{
  "encoder_kv_group_size": 2,
  "max_grad_norm": 3.0,
  "final_lr_fraction": 0.01
}
Rows from block 3 of the encoder of a small masked image model, named by matrix and row number. Rows with one number belong to one neuron. Each number is 200 + 30 x the weight over its row's rms, rounded and kept within 0 to 999. All counts start at 0. After the name is the row's rms in percent of the matrix's.
After each neuron's rows are labels from the 100 images, of 14976, where the neuron reaches its highest value: "place" is the part of the image that holds the peak. Only what is clearly more common there than usual is listed. The data: procedural textures in two colours, tilted and lit.
# fc1: MLP up (encoder.blocks.3.mlp.fc1.weight, 2048x512), inputs 384-447
# fc2: MLP down (encoder.blocks.3.mlp.fc2.weight, 512x2048, transposed), outputs 384-447

fc1.575,142,238,223,199,198,239,175,170,154,164,227,182,209,136,232,196,242,202,207,198,195,227,233,184,205,213,185,210,206,204,200,215,226,200,239,241,247,214,262,195,205,238,281,212,241,202,193,179,256,220,239,218,197,179,166,227,242,173,159,174,225,151,248,175,222
fc2.575,141,131,205,159,184,176,265,193,248,205,107,196,228,266,185,180,150,214,242,180,210,219,199,214,201,183,267,200,214,239,217,169,160,166,172,221,189,176,175,232,183,147,173,215,175,186,249,193,148,178,188,201,183,200,158,237,135,219,214,200,222,239,203,270,156
place: middle left

fc1.63,098,208,162,155,193,194,219,278,196,205,258,169,199,217,259,201,181,191,209,214,182,174,212,218,223,220,231,178,211,177,247,196,140,168,189,230,166,151,224,194,161,218,236,272,235,204,242,211,220,207,200,189,186,199,167,193,189,136,198,185,193,214,248,225,174
fc2.63,108,156,197,185,195,213,187,206,245,169,214,206,250,217,195,174,170,163,228,173,203,208,206,149,150,202,160,163,201,183,215,190,194,159,207,232,205,200,225,209,176,203,214,230,202,201,205,210,220,233,196,223,215,196,182,268,185,178,193,180,156,200,258,232,223
place: top right; top left

fc1.729,111,246,198,168,218,220,242,226,202,206,209,207,127,217,241,199,170,190,232,190,150,190,195,199,215,171,193,182,206,184,195,195,209,171,217,215,264,271,171,265,204,204,189,236,281,241,225,189,227,219,226,171,112,243,212,176,233,187,226,198,234,193,240,205,159
fc2.729,097,204,220,216,211,225,201,197,215,214,226,163,207,166,225,192,258,212,205,218,244,208,221,241,256,216,219,177,151,189,241,196,218,224,181,180,132,116,228,120,192,219,191,176,169,143,200,196,185,195,205,235,286,156,215,178,169,208,172,210,123,225,175,188,182
place: top centre

fc1.202,107,156,203,159,166,167,219,173,225,171,198,204,257,210,184,214,161,232,257,187,192,192,199,178,247,170,172,108,230,231,225,185,165,201,173,218,220,198,221,224,245,149,219,234,172,249,220,177,212,170,191,223,202,198,152,254,217,179,202,168,197,198,216,158,198
fc2.202,105,157,193,214,220,203,169,227,217,243,225,213,125,257,217,189,230,180,232,195,225,212,216,192,176,161,248,171,189,231,184,177,184,211,184,217,210,147,186,209,199,240,199,170,247,204,172,178,208,182,209,209,231,207,211,244,182,143,268,191,173,175,239,193,241
place: top centre

fc1.437,102,206,245,196,169,176,184,114,230,194,195,210,197,167,181,186,186,260,228,193,161,184,206,211,242,182,159,240,204,191,216,128,222,216,212,198,237,205,233,193,259,183,225,238,225,219,177,196,200,183,188,202,215,180,185,266,225,160,172,199,193,176,243,150,192
fc2.437,119,144,220,165,210,168,202,201,295,231,164,225,127,256,219,171,227,216,244,178,181,193,195,268,186,186,260,165,202,190,213,187,179,204,180,181,174,146,152,212,194,206,159,200,194,170,201,180,127,137,193,204,204,188,182,184,212,202,236,235,187,201,188,196,171
place: top centre

fc1.759,096,181,185,220,192,185,119,266,190,218,210,203,263,162,249,253,160,186,193,216,201,160,219,163,204,208,204,186,211,205,197,202,224,226,177,190,165,155,179,197,168,218,284,200,176,222,285,160,201,208,201,198,178,225,162,232,157,152,196,192,206,211,226,263,210
fc2.759,103,169,207,157,212,215,209,191,220,158,190,173,215,202,202,201,174,225,163,198,262,216,190,190,173,247,256,150,156,187,154,175,160,220,207,237,186,173,196,196,208,206,254,241,234,139,193,158,183,193,202,165,181,239,191,221,223,136,289,177,210,257,141,222,252
place: middle left

fc1.118,130,243,177,216,142,178,267,237,186,181,209,217,238,140,200,234,173,139,185,206,181,201,178,195,218,200,158,160,200,202,230,217,222,184,222,232,217,238,237,160,170,196,213,296,219,200,235,200,225,231,186,203,203,178,205,198,191,136,191,159,198,204,221,236,200
fc2.118,108,192,196,246,183,214,193,197,105,164,227,216,198,173,218,222,221,190,172,119,221,232,243,184,181,230,148,265,147,212,152,188,206,173,202,270,220,182,191,187,209,259,239,195,275,187,145,199,258,207,238,245,215,149,208,248,246,166,160,183,200,111,213,210,235
place: bottom left

fc1.498,146,222,208,240,191,161,197,183,225,201,191,205,188,200,211,239,246,207,207,181,200,187,230,207,223,162,195,191,152,188,203,169,181,166,106,203,210,224,190,163,209,250,187,180,196,239,216,244,177,229,198,231,214,146,212,188,222,235,222,141,172,185,190,161,181
fc2.498,137,203,211,205,213,204,185,187,187,173,172,205,216,197,177,162,175,211,160,177,242,237,217,204,175,215,168,162,217,182,188,169,185,180,256,238,192,174,152,220,197,156,211,184,160,161,174,164,166,153,200,230,199,230,209,219,162,200,241,230,213,185,211,200,161
place: top right; top centre

fc1.89,102,213,234,150,210,236,137,188,236,208,235,224,194,169,281,229,217,205,170,193,226,168,245,185,217,196,212,179,180,126,180,188,188,210,240,212,170,201,212,195,173,219,160,182,203,211,195,245,189,168,150,187,232,178,187,201,222,215,173,182,194,195,211,199,144
fc2.89,097,268,195,149,242,216,156,194,201,191,233,208,226,219,233,197,233,184,166,193,197,185,140,189,157,171,180,182,202,181,202,214,209,182,247,173,187,168,167,235,214,216,156,152,204,195,176,176,203,152,249,275,198,160,198,203,184,206,204,203,225,158,254,239,199
place: top left

fc1.49,112,207,212,243,184,227,219,162,201,183,202,166,189,121,178,188,282,215,146,181,166,175,230,185,217,240,165,212,185,216,192,177,160,241,167,201,118,182,256,127,209,200,217,159,142,159,189,186,195,233,192,155,280,162,185,201,225,247,204,175,108,250,186,159,233
fc2.49,089,179,209,180,212,192,201,207,170,199,195,203,169,204,222,198,183,193,289,221,173,213,227,180,145,216,188,194,203,159,220,209,237,207,172,199,147,158,186,168,208,189,201,183,188,218,193,149,215,119,260,234,204,198,191,198,170,210,150,179,231,174,224,231,172
place: top right; top centre

fc1.661,126,178,126,157,165,223,268,236,188,176,187,169,207,220,179,197,226,179,248,210,162,270,214,247,204,248,235,179,183,211,210,227,189,188,208,238,182,161,196,189,264,221,188,220,255,207,239,205,243,167,235,235,202,170,162,165,193,234,159,216,240,149,191,236,171
fc2.661,112,238,209,221,217,226,224,217,167,213,162,180,206,195,197,213,164,160,165,208,193,168,179,269,228,244,246,176,206,222,223,230,197,223,195,232,234,236,208,209,191,192,250,194,218,171,212,145,203,224,171,193,187,212,240,121,247,179,265,171,186,233,200,235,190
place: middle right

fc1.240,098,185,203,190,199,240,236,221,150,133,193,188,215,164,222,272,175,174,264,192,146,175,254,154,203,245,154,194,169,172,177,160,210,203,213,240,214,196,202,190,182,284,270,202,232,218,192,199,220,243,208,208,215,219,200,197,186,169,186,174,222,192,250,224,223
fc2.240,093,166,200,186,226,203,180,235,210,222,212,175,214,261,220,199,155,164,243,178,256,225,170,191,208,155,224,193,164,180,240,199,209,189,167,204,234,160,209,242,196,197,177,160,213,206,209,184,253,159,210,257,183,201,158,258,162,158,227,190,266,135,253,166,248
place: bottom left; bottom right

fc1.675,091,178,250,217,211,254,228,171,193,195,193,174,145,156,208,198,234,208,235,161,217,222,214,213,240,208,207,191,181,174,203,180,206,188,260,194,210,203,230,205,181,239,184,191,236,243,218,190,210,146,204,215,222,148,214,188,196,186,215,183,227,147,172,178,195
fc2.675,076,188,171,195,184,190,191,203,149,220,236,187,157,215,218,201,196,184,240,177,222,184,169,234,224,199,227,218,196,176,226,179,238,189,216,224,203,164,187,154,200,249,189,231,171,235,195,197,181,166,210,241,217,228,216,196,192,177,141,203,186,150,182,223,190
place: top left; top centre

fc1.559,100,223,221,223,169,242,183,186,180,162,190,223,204,164,245,209,247,183,236,216,59,177,216,193,226,170,149,229,193,158,141,190,210,217,224,236,225,241,192,209,179,273,195,217,232,206,206,158,204,218,217,176,165,210,179,242,212,144,161,166,213,219,252,207,194
fc2.559,104,203,209,128,181,207,157,203,228,229,228,218,155,219,277,190,193,210,225,203,179,227,164,237,170,141,179,171,174,176,155,186,234,184,221,133,159,204,217,195,176,222,222,153,197,158,150,234,204,172,200,210,265,175,236,211,190,175,198,209,183,221,224,172,181
place: middle left

fc1.683,137,144,202,172,231,227,230,228,242,234,163,240,180,169,178,195,193,173,243,212,182,154,242,243,201,164,215,225,202,216,211,205,195,191,214,232,196,219,206,210,176,187,214,253,186,164,187,182,174,132,186,178,223,231,176,165,203,216,208,216,212,240,200,215,133
fc2.683,140,166,208,259,259,179,231,186,180,155,188,150,191,176,137,169,226,225,165,150,209,233,224,158,204,240,229,186,171,204,151,190,188,225,228,232,211,206,218,154,225,136,251,207,235,227,173,206,211,196,198,153,161,191,203,211,224,196,205,202,233,175,155,250,295
place: top centre

fc1.166,104,163,222,192,190,215,220,165,181,165,194,210,154,166,177,196,169,235,257,148,207,209,219,187,236,168,155,158,176,197,187,123,200,182,246,216,206,200,212,200,252,212,227,193,232,207,168,185,213,175,183,218,223,182,243,211,198,219,208,194,207,162,209,157,208
fc2.166,136,185,196,165,248,228,180,214,191,202,180,184,197,182,216,190,210,205,235,138,211,203,210,227,192,216,211,188,214,189,186,214,179,189,281,251,191,178,216,179,199,180,217,209,214,191,187,170,175,116,213,210,196,209,185,210,168,213,181,217,196,195,186,235,179
place: top centre

fc1.186,108,190,136,201,165,195,226,263,209,177,159,136,247,217,167,191,220,147,231,194,147,215,227,214,220,194,212,173,207,201,196,235,192,204,233,234,226,198,245,196,229,177,215,218,210,213,222,196,233,208,212,242,189,164,184,219,212,211,133,162,211,179,251,228,173
fc2.186,132,238,177,133,219,191,193,215,189,170,209,240,179,154,220,201,195,200,184,178,203,210,173,206,185,206,159,200,199,156,117,190,200,190,225,211,164,209,214,170,188,181,194,188,216,187,185,219,170,124,213,184,222,202,172,184,246,203,191,191,203,220,174,187,185
place: middle right

fc1.163,100,206,235,226,233,234,193,154,214,204,261,218,158,186,199,188,254,189,181,190,149,167,261,172,209,177,198,212,176,186,195,134,176,190,216,224,218,227,214,177,198,243,183,218,238,254,160,200,178,156,205,142,225,189,154,256,179,164,164,167,202,190,246,158,211
fc2.163,112,151,206,206,201,168,197,189,207,267,217,237,124,213,177,199,187,213,237,196,147,176,231,209,192,161,215,203,187,207,195,171,215,196,185,181,199,193,168,211,186,177,168,184,191,225,225,168,156,136,188,150,204,212,206,199,196,219,194,167,198,221,192,194,235
place: top right

fc1.297,111,198,234,134,150,191,195,178,228,153,219,235,168,186,237,187,221,250,244,228,137,191,183,209,233,182,156,188,229,183,158,132,199,200,239,254,190,160,207,193,182,169,202,250,234,178,183,180,197,161,211,193,178,209,134,243,242,184,218,201,226,188,234,137,157
fc2.297,133,202,209,273,168,209,208,184,206,157,227,209,201,193,238,203,219,232,227,181,175,185,168,176,186,192,151,197,183,244,218,177,242,187,195,192,250,203,189,183,203,226,167,227,217,184,180,190,262,264,204,205,210,166,208,208,169,178,174,169,177,138,247,165,222
place: middle right

fc1.257,107,207,220,176,222,228,193,118,201,225,184,189,186,190,216,202,227,209,187,198,178,169,228,238,232,242,245,198,204,238,208,185,202,208,209,174,198,209,209,190,271,234,228,163,190,213,180,254,155,204,182,168,195,173,248,185,189,201,198,222,192,209,163,229,173
fc2.257,120,223,206,175,210,170,220,163,206,233,188,204,145,214,199,202,218,191,182,177,171,208,194,259,176,153,249,242,203,187,235,196,192,191,193,203,208,214,198,202,226,181,116,169,205,179,187,235,172,173,194,202,186,161,227,130,245,223,283,171,195,197,176,172,156
place: bottom left; bottom right

fc1.436,117,201,215,219,182,205,200,184,192,146,185,160,212,161,209,237,244,203,112,173,205,148,223,162,191,229,159,230,170,163,150,174,178,182,178,198,215,236,225,163,199,177,167,183,185,217,203,293,191,250,191,166,176,196,221,232,205,190,196,213,191,249,168,173,181
fc2.436,090,186,219,240,209,197,248,212,192,193,211,185,189,211,178,254,183,166,156,182,273,168,233,219,159,246,249,141,138,222,216,209,227,231,187,206,276,249,183,195,185,208,211,224,244,210,158,185,205,222,206,214,169,201,218,192,215,197,220,197,243,196,169,234,250
place: bottom centre

fc1.502,121,227,218,187,166,223,232,187,197,150,199,252,209,225,199,222,170,218,246,250,193,237,207,180,211,169,157,194,247,234,201,206,247,192,219,191,243,243,222,245,176,219,267,246,208,239,213,192,253,217,186,232,166,210,176,209,226,137,213,174,221,189,222,163,207
fc2.502,100,209,213,211,184,197,208,205,196,163,199,173,211,232,216,199,206,178,213,222,191,212,215,234,228,212,160,230,174,165,176,217,237,229,163,192,145,171,262,137,193,208,222,167,181,149,231,234,184,255,178,204,215,185,209,206,174,175,164,211,148,247,179,189,178
place: middle left

fc1.639,091,203,196,214,202,206,134,227,209,199,204,187,239,160,269,238,198,180,199,236,182,177,263,158,203,240,198,180,195,214,151,192,231,207,188,192,159,187,189,225,197,244,265,158,196,176,240,191,203,227,198,188,175,219,189,235,162,160,205,197,202,221,225,249,190
fc2.639,087,199,192,183,224,210,165,188,238,192,181,213,235,214,221,227,173,210,180,206,255,230,178,175,180,192,246,101,185,212,170,171,210,219,194,233,211,211,181,206,198,202,246,225,237,141,213,187,216,201,191,171,179,233,212,213,237,103,237,182,212,288,188,169,230
place: middle left

fc1.394,089,195,203,158,174,188,216,167,174,203,239,262,172,153,174,215,158,227,247,228,178,174,227,179,249,154,146,170,199,206,193,160,213,219,166,169,206,221,192,216,237,192,214,207,201,199,194,212,201,185,196,181,225,235,201,224,222,195,201,198,170,200,190,150,183
fc2.394,082,211,210,173,241,209,212,224,160,228,190,200,166,218,171,191,206,179,190,179,225,222,175,228,166,186,182,222,193,198,186,235,206,212,251,196,225,191,213,205,197,186,214,208,251,224,205,221,221,152,247,222,177,171,194,193,198,171,147,205,227,181,188,208,191
place: centre

fc1.736,116,216,278,169,256,232,195,150,207,161,271,216,222,126,220,186,255,241,209,170,150,186,227,161,208,206,135,174,205,180,206,185,201,215,193,162,203,211,191,221,154,252,189,188,171,223,213,216,158,157,228,172,181,209,139,223,229,198,183,206,227,212,185,149,169
fc2.736,107,206,227,186,257,223,236,187,200,208,254,177,197,194,187,185,250,196,190,210,171,213,186,239,183,195,174,151,192,204,197,207,224,206,236,198,235,169,248,190,187,226,236,195,237,200,174,199,220,166,255,198,215,170,169,185,255,226,189,209,217,191,216,200,240
place: middle left

fc1.314,106,246,251,222,174,224,223,149,196,180,194,168,174,176,163,201,248,236,248,223,105,171,233,215,246,230,171,220,215,209,245,175,240,218,204,198,249,209,234,229,227,229,245,260,247,208,209,180,204,187,240,181,151,189,168,222,252,196,123,177,229,169,230,142,178
fc2.314,127,192,175,215,237,147,190,217,240,271,245,202,141,204,215,180,151,148,220,160,179,177,199,250,206,153,245,185,197,181,259,231,221,225,206,172,191,210,173,176,194,221,175,208,210,197,168,182,216,205,200,163,239,222,240,172,179,162,183,195,209,209,250,189,210
place: bottom left

fc1.663,106,196,204,189,236,260,236,181,221,216,231,183,157,204,167,186,252,169,234,198,196,153,255,219,232,219,214,161,137,182,195,210,212,216,208,174,222,191,229,194,250,254,213,162,246,237,191,222,165,180,222,194,208,184,169,215,233,228,159,229,224,167,200,179,223
fc2.663,106,180,181,199,233,147,142,201,237,207,274,187,201,226,220,190,161,171,202,145,221,157,133,191,202,163,222,212,227,190,256,185,213,200,184,168,184,214,169,187,203,192,153,227,162,240,212,190,196,197,181,155,182,231,171,232,191,167,163,191,224,216,267,195,214
place: bottom centre

fc1.569,127,178,193,198,150,181,221,188,182,138,144,174,224,217,238,234,161,215,249,197,178,222,217,180,222,208,203,199,240,190,185,192,201,183,188,241,193,204,169,223,208,202,231,222,179,156,220,184,244,254,184,198,178,226,214,198,209,172,233,172,195,239,232,219,174
fc2.569,133,185,217,212,229,208,272,184,171,212,164,209,216,226,117,219,198,232,202,188,171,201,214,230,236,227,133,243,206,175,122,196,171,188,261,210,214,207,205,200,189,166,233,229,207,212,215,208,178,176,229,174,209,222,242,193,207,252,200,221,210,237,155,181,200
place: middle left

fc1.275,161,189,183,160,224,227,249,241,214,215,214,173,168,192,227,207,192,118,188,192,178,167,234,267,205,201,234,223,174,156,226,230,177,185,215,220,201,212,181,205,175,194,161,199,230,200,219,189,175,172,216,186,184,226,215,169,158,212,205,220,211,208,163,258,143
fc2.275,156,160,195,182,136,163,164,197,195,138,151,195,273,199,170,230,184,236,254,196,179,175,231,137,191,190,186,152,197,204,162,162,197,190,171,253,197,175,190,209,212,135,234,214,184,189,238,192,187,226,193,180,176,214,174,219,219,205,213,197,198,228,170,170,200
place: centre

fc1.617,107,222,178,161,233,232,245,208,217,230,181,206,134,163,201,171,221,159,214,143,151,206,196,201,212,180,209,180,248,183,233,217,200,241,262,186,179,173,182,234,209,158,149,202,216,196,230,166,220,139,192,218,206,177,201,174,210,252,238,127,191,151,234,193,148
fc2.617,103,176,209,188,227,202,218,201,217,191,218,187,184,207,230,270,197,197,191,189,252,154,222,217,211,225,220,203,88,183,237,203,198,163,193,170,253,211,226,188,201,249,200,215,217,203,199,223,185,245,246,224,192,185,247,202,192,189,194,242,211,216,178,199,200
place: centre

fc1.367,121,181,209,232,211,230,228,116,204,244,165,193,185,219,178,203,191,223,176,177,208,203,211,226,236,254,221,178,195,219,196,195,204,224,208,197,221,235,189,208,281,249,214,157,210,229,227,217,150,198,183,177,198,190,283,198,148,200,180,222,210,232,156,226,225
fc2.367,136,202,230,206,199,222,271,177,231,260,138,223,110,220,173,188,222,190,211,228,199,248,163,265,179,232,271,245,186,231,198,215,242,207,220,177,216,201,199,219,181,213,187,190,217,187,204,228,140,180,190,207,209,187,254,115,226,251,240,195,205,173,123,249,219
place: bottom left

fc1.225,131,198,198,242,205,179,143,187,181,170,188,228,235,231,264,223,246,238,175,232,170,198,175,197,201,225,207,209,193,199,142,199,199,164,167,184,198,164,179,206,204,201,211,170,201,275,205,197,196,174,201,231,172,172,166,248,190,202,160,199,177,151,198,264,240
fc2.225,117,219,204,154,212,255,237,183,195,213,192,229,241,201,132,179,181,196,235,161,169,196,197,195,179,162,129,146,219,217,156,257,240,221,226,196,219,239,224,218,217,210,252,198,226,220,215,180,209,171,183,172,178,231,191,166,200,203,195,191,266,284,164,195,170
place: top left

fc1.193,127,174,180,239,202,222,215,215,245,197,182,250,194,236,212,208,250,158,135,225,197,177,236,212,213,189,176,203,177,198,143,217,131,174,225,203,187,194,217,163,177,192,184,241,181,193,216,267,184,241,163,214,200,168,291,216,124,227,209,232,152,205,187,227,187
fc2.193,125,217,219,204,177,172,178,211,267,190,203,188,173,187,145,168,182,238,188,213,241,175,156,185,240,218,208,168,199,205,163,195,138,172,216,233,230,216,195,161,196,197,185,266,230,191,221,211,243,206,201,166,204,236,127,208,208,199,225,176,211,195,169,142,161
place: top right; middle right

fc1.85,110,203,192,177,182,204,255,205,224,205,211,178,205,162,155,231,185,196,165,206,201,215,193,133,224,247,175,185,246,193,199,198,244,214,248,158,211,240,227,223,195,205,191,222,186,239,234,240,235,195,202,184,204,194,147,208,187,227,160,205,202,183,183,204,208
fc2.85,100,162,193,209,251,188,207,210,196,199,185,173,170,222,259,188,208,188,192,166,208,214,214,264,225,174,216,241,215,197,229,218,160,164,174,277,172,123,142,218,203,173,206,240,230,198,219,181,215,172,226,250,201,191,168,206,192,239,208,170,164,179,232,199,161
place: bottom left

fc1.189,114,219,121,176,219,209,175,309,211,214,238,151,163,172,245,191,207,190,180,199,164,157,223,210,203,213,220,210,189,136,190,199,146,164,199,214,158,177,228,167,161,166,194,244,198,216,248,227,208,205,218,170,187,212,177,205,207,199,164,205,190,208,180,227,183
fc2.189,126,225,215,186,208,163,192,219,197,152,198,163,287,230,180,196,189,175,199,210,193,173,197,141,195,202,137,157,207,219,214,229,215,205,197,170,170,204,187,210,179,178,254,229,198,215,181,186,254,248,202,192,187,208,187,264,205,157,173,193,175,225,258,220,248
place: middle right; bottom right

fc1.728,103,169,195,171,135,238,253,244,202,236,178,161,186,224,175,195,217,164,272,226,132,241,217,224,214,177,214,256,233,137,206,205,215,212,228,220,231,176,231,237,179,222,154,214,203,243,263,209,223,195,197,199,181,215,208,196,169,190,204,215,233,217,229,216,186
fc2.728,142,243,215,161,235,207,187,197,180,172,224,203,202,236,208,197,169,217,248,194,215,215,221,165,216,183,191,156,223,188,199,193,211,192,197,181,230,224,223,199,174,220,240,198,164,186,177,197,202,177,233,201,186,219,193,219,220,247,163,178,247,196,240,163,201
place: middle left

fc1.534,106,222,201,184,166,204,226,191,197,186,176,224,204,167,175,200,170,214,224,222,132,167,213,189,237,213,120,161,238,250,206,173,229,217,252,204,224,225,212,235,217,191,242,263,221,223,216,173,186,155,213,214,196,200,187,251,188,183,185,182,216,172,225,210,176
fc2.534,129,113,191,189,227,161,178,208,219,228,205,218,153,226,247,176,241,181,287,171,187,189,208,228,189,154,212,218,193,182,173,212,203,171,149,186,161,154,138,219,190,186,176,156,193,222,189,170,134,144,204,224,202,196,189,265,160,206,212,239,180,185,240,209,204
place: top centre

fc1.184,115,188,195,214,206,171,237,172,170,181,225,181,161,158,144,201,174,212,269,151,215,219,202,154,224,241,156,177,219,186,142,187,192,245,236,179,209,220,187,184,221,202,230,246,207,200,183,210,190,230,204,159,213,223,247,252,151,210,237,220,169,151,154,169,262
fc2.184,116,232,181,199,148,225,182,198,231,229,134,224,179,194,206,171,176,202,228,213,198,241,163,256,172,154,204,173,187,201,133,214,194,194,239,261,210,156,232,150,185,158,204,194,214,193,208,159,236,159,148,255,211,212,187,197,231,221,243,180,166,157,225,191,215
place: top right

fc1.124,095,210,143,214,198,160,182,268,219,214,207,146,197,143,180,220,180,154,202,203,196,183,218,180,224,270,237,176,192,204,215,227,229,255,147,160,160,208,158,181,232,219,222,196,176,201,260,201,203,244,235,140,204,228,201,185,185,190,194,206,180,232,163,241,182
fc2.124,079,152,176,185,216,173,190,213,256,214,218,183,235,220,219,219,182,170,213,185,205,232,173,160,180,176,243,201,188,191,150,213,179,194,226,203,184,208,178,201,196,147,171,221,187,176,183,223,155,236,180,173,183,206,222,209,191,144,238,206,188,265,170,246,202
place: bottom centre

fc1.384,108,177,232,218,177,194,237,240,188,234,203,157,188,201,176,194,215,180,160,145,141,157,214,203,220,210,215,247,210,150,202,208,170,247,181,241,203,209,184,182,140,205,193,228,201,268,257,195,192,257,207,147,167,234,224,221,195,163,191,169,203,243,256,201,226
fc2.384,096,227,224,198,225,267,191,193,164,197,253,186,165,236,259,219,230,184,231,179,174,192,224,213,204,157,198,212,178,152,178,197,187,213,241,178,215,189,254,233,156,235,221,186,233,189,161,156,235,218,241,236,222,199,228,201,200,209,207,158,238,215,267,210,198
place: top centre

fc1.515,107,243,230,205,208,173,156,140,248,165,258,231,185,179,229,223,187,240,220,250,185,214,195,145,249,243,171,188,243,222,191,140,221,240,177,137,183,202,148,211,242,226,200,192,182,175,181,196,203,196,192,183,227,204,192,273,194,191,219,212,164,169,173,154,259
fc2.515,110,173,208,232,251,251,178,205,141,225,186,207,128,180,221,188,254,223,198,164,193,229,220,201,161,173,231,195,194,180,174,209,160,200,251,268,202,182,264,171,198,184,194,181,258,205,191,217,204,153,207,195,209,192,243,201,237,209,194,186,193,172,197,216,213
place: top right

fc1.522,156,207,182,235,211,173,176,222,205,222,231,192,143,189,245,243,216,191,180,224,198,181,237,237,228,183,163,189,185,229,206,207,170,152,148,231,203,205,211,195,190,263,208,204,200,192,227,213,181,164,199,219,188,205,234,183,154,211,215,189,187,234,173,211,176
fc2.522,157,234,181,268,197,161,192,197,227,221,165,185,226,220,184,202,166,166,129,162,234,258,177,223,209,178,205,233,205,185,220,208,220,238,208,213,215,211,174,180,203,182,186,215,193,186,219,200,272,237,201,199,213,169,240,169,162,173,226,160,214,181,234,208,215
place: top centre; top left

fc1.599,143,182,175,242,183,242,224,197,229,201,195,261,197,209,202,188,273,176,172,199,196,221,235,220,213,210,193,218,157,196,173,175,161,217,203,192,107,143,227,109,184,232,184,199,160,167,196,233,187,205,158,230,255,132,258,191,153,231,202,213,126,203,178,203,233
fc2.599,131,217,202,224,173,210,192,190,248,191,168,194,177,188,164,151,154,197,187,201,233,168,139,211,234,201,223,196,213,224,207,190,172,159,215,212,261,266,172,180,182,199,165,302,220,222,220,196,266,219,202,180,208,244,155,203,232,245,187,197,199,215,173,152,180
place: middle right

fc1.90,106,160,185,206,223,185,191,222,193,187,207,200,217,209,232,192,165,197,222,158,208,146,165,151,207,192,219,168,231,202,232,196,214,206,173,177,171,215,151,250,214,236,180,180,177,202,243,159,168,209,169,136,144,249,190,183,174,198,195,235,217,252,199,228,204
fc2.90,103,187,184,224,165,243,183,205,229,142,235,212,241,197,267,203,223,246,191,296,219,169,147,230,238,206,155,242,178,171,141,130,214,182,196,214,193,174,211,176,174,230,249,228,179,166,236,163,209,202,177,217,213,208,158,245,238,204,149,198,181,205,195,243,223
place: middle left; centre

fc1.604,124,195,115,205,248,190,208,265,195,245,151,201,202,168,148,186,209,151,220,229,158,177,261,219,207,217,228,154,200,251,228,243,186,214,196,188,193,239,184,201,291,216,276,202,186,236,220,208,181,197,226,189,205,194,203,203,206,232,145,197,192,213,217,263,199
fc2.604,134,218,188,176,226,183,176,206,183,157,294,152,200,178,262,167,267,190,203,166,157,191,177,165,177,187,163,205,180,166,157,210,188,186,223,190,196,200,221,174,209,196,163,215,205,199,198,195,181,211,233,186,203,160,190,239,227,144,180,172,174,220,235,191,204
place: middle right

fc1.572,104,211,183,188,185,196,192,223,180,202,183,180,218,183,192,186,212,198,133,187,193,129,198,188,195,235,201,246,212,183,139,197,190,223,175,199,208,250,203,197,197,157,179,147,159,210,179,252,167,251,159,116,200,228,212,225,244,193,207,181,138,256,166,208,230
fc2.572,085,221,178,165,194,142,199,224,220,191,197,174,190,154,182,164,178,188,250,196,224,183,201,185,169,199,193,245,219,197,217,223,269,196,216,184,215,205,193,228,182,227,196,200,208,255,175,169,248,166,222,207,219,235,142,222,212,215,189,183,202,135,248,227,200
place: top centre